A small image deblurring model, trained from scratch.
Data: trained on coloured fractals of 300 iterated function systems on busy backdrops, 36.5 epochs.
Rows from block 3 of a small image deblurring model, named by matrix and row number. Each number is 128 + 32 x the weight over its row's rms, rounded and kept within 0 to 255. All counts start at 0.
After each channel's rows are labels from the 100 images, of 14848, where the channel reaches its highest value: "strongest on" is what is common among them. Only what is clearly more common there than usual is listed. The data: coloured fractals of 300 iterated function systems on busy backdrops. In brackets: how many of the 100.
# conv: 3x3 conv (model.enc.1.0.conv.weight, 128x128x3x3, each kernel summed), inputs 64-127

conv.123 [155 119  76 137  67 115  73 169 180 105 140 139 157 100 119 104 140 152 172 173 122 159  95  99 130 112 166 152 153 119 162  60 133 198 108 180 159  78 163 113 138 158 153 140  73 109 167 133 157 100 136 105  86  80 102 102 179 133 136 100 114  39  87 137]
strongest on: dense (41)

conv.37 [168 141  86 148 110 120  74  85 148 145 128 163  73 146 162  52  66 158 114 127 134 171 160 145 121 168 124  87  77 132 145 154 145 106 180 127  79 178  91 160 132 156 165 118 185 154 172 129 137 116 148 189 158 137 176 187 114  85 190 143 102 128 138 107]
strongest on: red (34)

conv.124 [178 142  80 146  91  98  91 102 139 170 161 121 115 166 175  94  90 131  99 103 152 154 158 141  92 146 104  86  85 199 116  98 101 101 158  95  91 147 117 172 106 126 156  90 168 131 143 102  99 100 157 176 190 117 174 152 138  72 164 149 101  92 133  75]
strongest on: dense (31)

conv.112 [107  82 157 128 123  94 147 158 171  98 101 161 164 122  80 164 185 147 157 171  94  84 105 135 168 105 155 162 182 123 156  83 155 153  87 145 202  97 162 101 111 144 100 104  57 114  89 155 156 141 126  90 111  74  89 109 148 152  99  90 135  98 128 125]
strongest on: dense (39); grey (38); pink (31)

conv.70 [207 135 110  80 138  97 104 130 179 132 124  99 153 167 144 118  90 136 106 116 150 153 154 176 109 174 135 112  71  98 135 168  77 127 106 114  70 146 134 169 126 144 127 172 162 163 175 129 111 116 128 146 141 183 145 164 123 107 203 114  98 136  97  77]
strongest on: teal (33)

conv.58 [ 87  97 173  98 137 148 191 156 130 119 125 138 157 120  84 156 162  96  92 131 124  94 107 106 162 141  71 182 185 112 100 113 158 154  98 102 173 103 131 102 119  59 104 151  69  97  95  81 154 162  90  72 146 109 102  86  70 154  73 118 144 160 160 141]
strongest on: sparse (61)

conv.17 [ 95  91 149 109 111 112 172 135 141 142 116 102 191 131  60 154 181 101 164 139 133  97  95 124 158  97 152 164 141 123  99  62 117 144  80 118 175  85 140  97 160  57  97 129  81  78 137  87 135 144 117  80 155 112 100  88 135 157  92  80 116 127 124 152]
strongest on: grey (55)

conv.104 [ 96 137 132 110 111 154 133 152 128 128 131 127 178 122 143 149 155 140 166 141  82  99 110 107 177 112 133 142 194 139 157  62 122 143 139 196 161  92 123  64 141 123 110 128  77  88 111 132 144 117 153  84  95  89  84  70 163 117 133  79 186  82 114 189]
strongest on: dense (41); pink (37); grey (34)

conv.25 [137 113 134 162 113 140 150 148 157  75  93 185 162 109 136 142 139 136 148 134  76 110 131 133 141  84 154 151 150 115 163  75 182 142 137 150 130 117 203 127 148 185 128 105 118 106 128 195 129 106  90 138  86  65 122  94 124 119 115 125 146 115 127  98]
strongest on: grey (45)

conv.31 [119 132 158  92 122 162 144 146 158  71  79 133 160 124 117 135 128 151 140 134  78 102 136  92 140 104 160 173 162  97 163 100 183 177 118 156 158 110 190 150 164 184 111 145  98  83 135 181 133 132 105 140  97  22  92 110  97 145  78 131 174 117 154  59]
strongest on: teal (33); purple (29)

conv.63 [171 177 122 115 166 101 130 115 120 113 112  73 141 189 141 107  71 136 129 112 158 137 200 149  93 152 135 126  68 121 108 153 111 121 123  98  84 140 142 248  94 112 170  78 126 148 191 116  79 134 180 165 130 147 157 143  63 127 148 123 126 164 149  87]
strongest on: sparse (76)

conv.42 [127  95 140 110 113 163 158 157 168  80 133 166 154  95 102 132 160 164 144 134 108 138 118  97 175 116 150 193 189  90 138 126 158 168 122 175 169 122 146  86 160 117  94 153  89  93 112 143 145 131  95  88  68 128  86 111 142 156 118 128 177 102 112 187]
strongest on: teal (51)

conv.105 [203 109  65 204  60  94  22 138 150 107 145 147 151 104 155 124 113 173 142 175 134 174 115 123  98 146 163 126  83 146 174 114 136 129 141 147  81 127 146 117 148 146 140 152 157 167 209 122 124 125 177 110 116 107 177 155 154  92 184 111 133  98 100 141]
strongest on: dense (34); yellow (32); white (29)

conv.53 [133 152 171 165 119 134  85  75 115 127 150 121 100 129 150  92  66 115  95  96 170 119 141 147 109 159  58  87 123 112 118  99 184  99 156 118 118 174  66 189 105 100 184 136 142 166 121  90  84 158  91 148 136 155 138 185  84 122  97 176 146 133 153  94]
strongest on: grey (25)

conv.87 [158 131 119 142 144 111 101  85 148 200 139 141  95 121 139 113 125 169 145 122 178 146 156 153  70 164 122  90  63 162 135 143 104  66 131  96  66 147  41 132 109 149 135 161 166 172 109 104 145 137 121 174 133 158 161 172 129  86 156 178  68 140 110 108]
strongest on: sparse (81); yellow (26)

conv.126 [190 126  82 191  73 113  51 143 161 152 166 139 131 114 148  99  85 167 129 171 112 169 108 119 122 148 165  93  92 125 159 111 131 100 147 126  81 148  95 141 151 187 177 144 172 145 211 120 140 121 165 140 114 127 177 201 162 111 170 108  77 105  90 123]
strongest on: red (28)

conv.118 [151 109 105 143 100 135  47 144 126 173 167 126  77 136 128  93 130 131 135 112 136 140 138 172  72 169 129  45 155 147 116 119 118  56 153 115 112 163  66  96 103 143 138 126 143 190 172  99 143 136 162 115 170 110 146 182 181 151 152 110 132 109 111  58]
strongest on: dense (25)

conv.79 [131 121 175 103 129 156 139 147 140  98  59 140 191 142 126 134 135 137 140 135  74 103 140 123 136  92 146 134 148 126 136  89 148 166 100 132 163 116 188 156 129 198 100 132  99  59 119 155 115 140  79 128 108 102 112 121 113 132  97  99 163 122 112  32]
strongest on: teal (26)

conv.22 [ 77 107 169  78 139 142 191 152 134 126 100 135 151 108  75 141 135  95 139 161 135 103 123 108 176 123 121 149 164  79 115 116 135 179  90 159 170 105  79 105 138  63  87 142  85  73 102  98 171 147 113  98 101 189  94  96 105 171  89  97 151 138 168 132]
strongest on: sparse (96)

conv.21 [181 121 142 171 139 107  66 113 137 129 109  96 119 158 158 101 108 106 136 124 163 133 167 109 113 143 104  78  98 170 111 166 101 128 142 106  91 140 110 164  78 100 162  92 163 182 157  80  93 122 136 154 171 163 136 199  68  92 150 136 143 129 143  94]
strongest on: sparse (95)

conv.49 [104 106 165 100 142 156 197 112 151 108 104 123 166 116 114 159 157  79  86 127 118  92 119 120 160 108  87 180 177  98  78 106 146 156  91 107 155 129 144  91 113  65 109  93 102  93  91  90 129 172  67  86 137 124  69  92  83 166  78 146 148 134 169 155]
strongest on: sparse (64)

conv.95 [178 168  97 106 129 126 108 127 139 123 101  67 145 146 157 115  67 139  95  91 150 176 200 111  89 155 173 109 102 126 118 139 107 118 172 117  57 158 139 148 120 129 172 125 179 155 167 124  85  73 142 159 163 202 140 177 112 114 196 138 114 124 120 133]
strongest on: sparse (93)

conv.111 [117 135 130 124  77 155 139 148 162 108 118 140 150  91 113 140 148 176 178 160 127 118 109  98 153 135 142 168 169 105 169  62 171 165  90 168 160 103 141 103 125 162 117 155  98  69 119 148 149 134 103 110  54  75  86  78 186 111 106  93 145  74  70 154]
strongest on: dense (46)

conv.119 [123  91 145  97 137 131 197 145 161  94  98 148 140  89 111 162 161 122 108 154  85 109 108 120 163 100 176 166 173 107 133 127 145 146  99 143 137 139 190 110 118 155  93 139 111 108  49 140 149 131 101  71  52 106 109 135 127  95 137 113 131 167 140 139]
strongest on: dense (41); teal (27)

conv.35 [160 163 111  93 159  94 112 102 105 164 193  69 153 139 132  97 104 160 165  58 134 122 157 168 105 119 130  94  70 161 170 112  77  78 144 119  84 139 127 137  97 148 124 157 116 125 173 131  78 106 157 158 116 108 163 141 145 151 160 126 128 128 104  76]
strongest on: grey (73)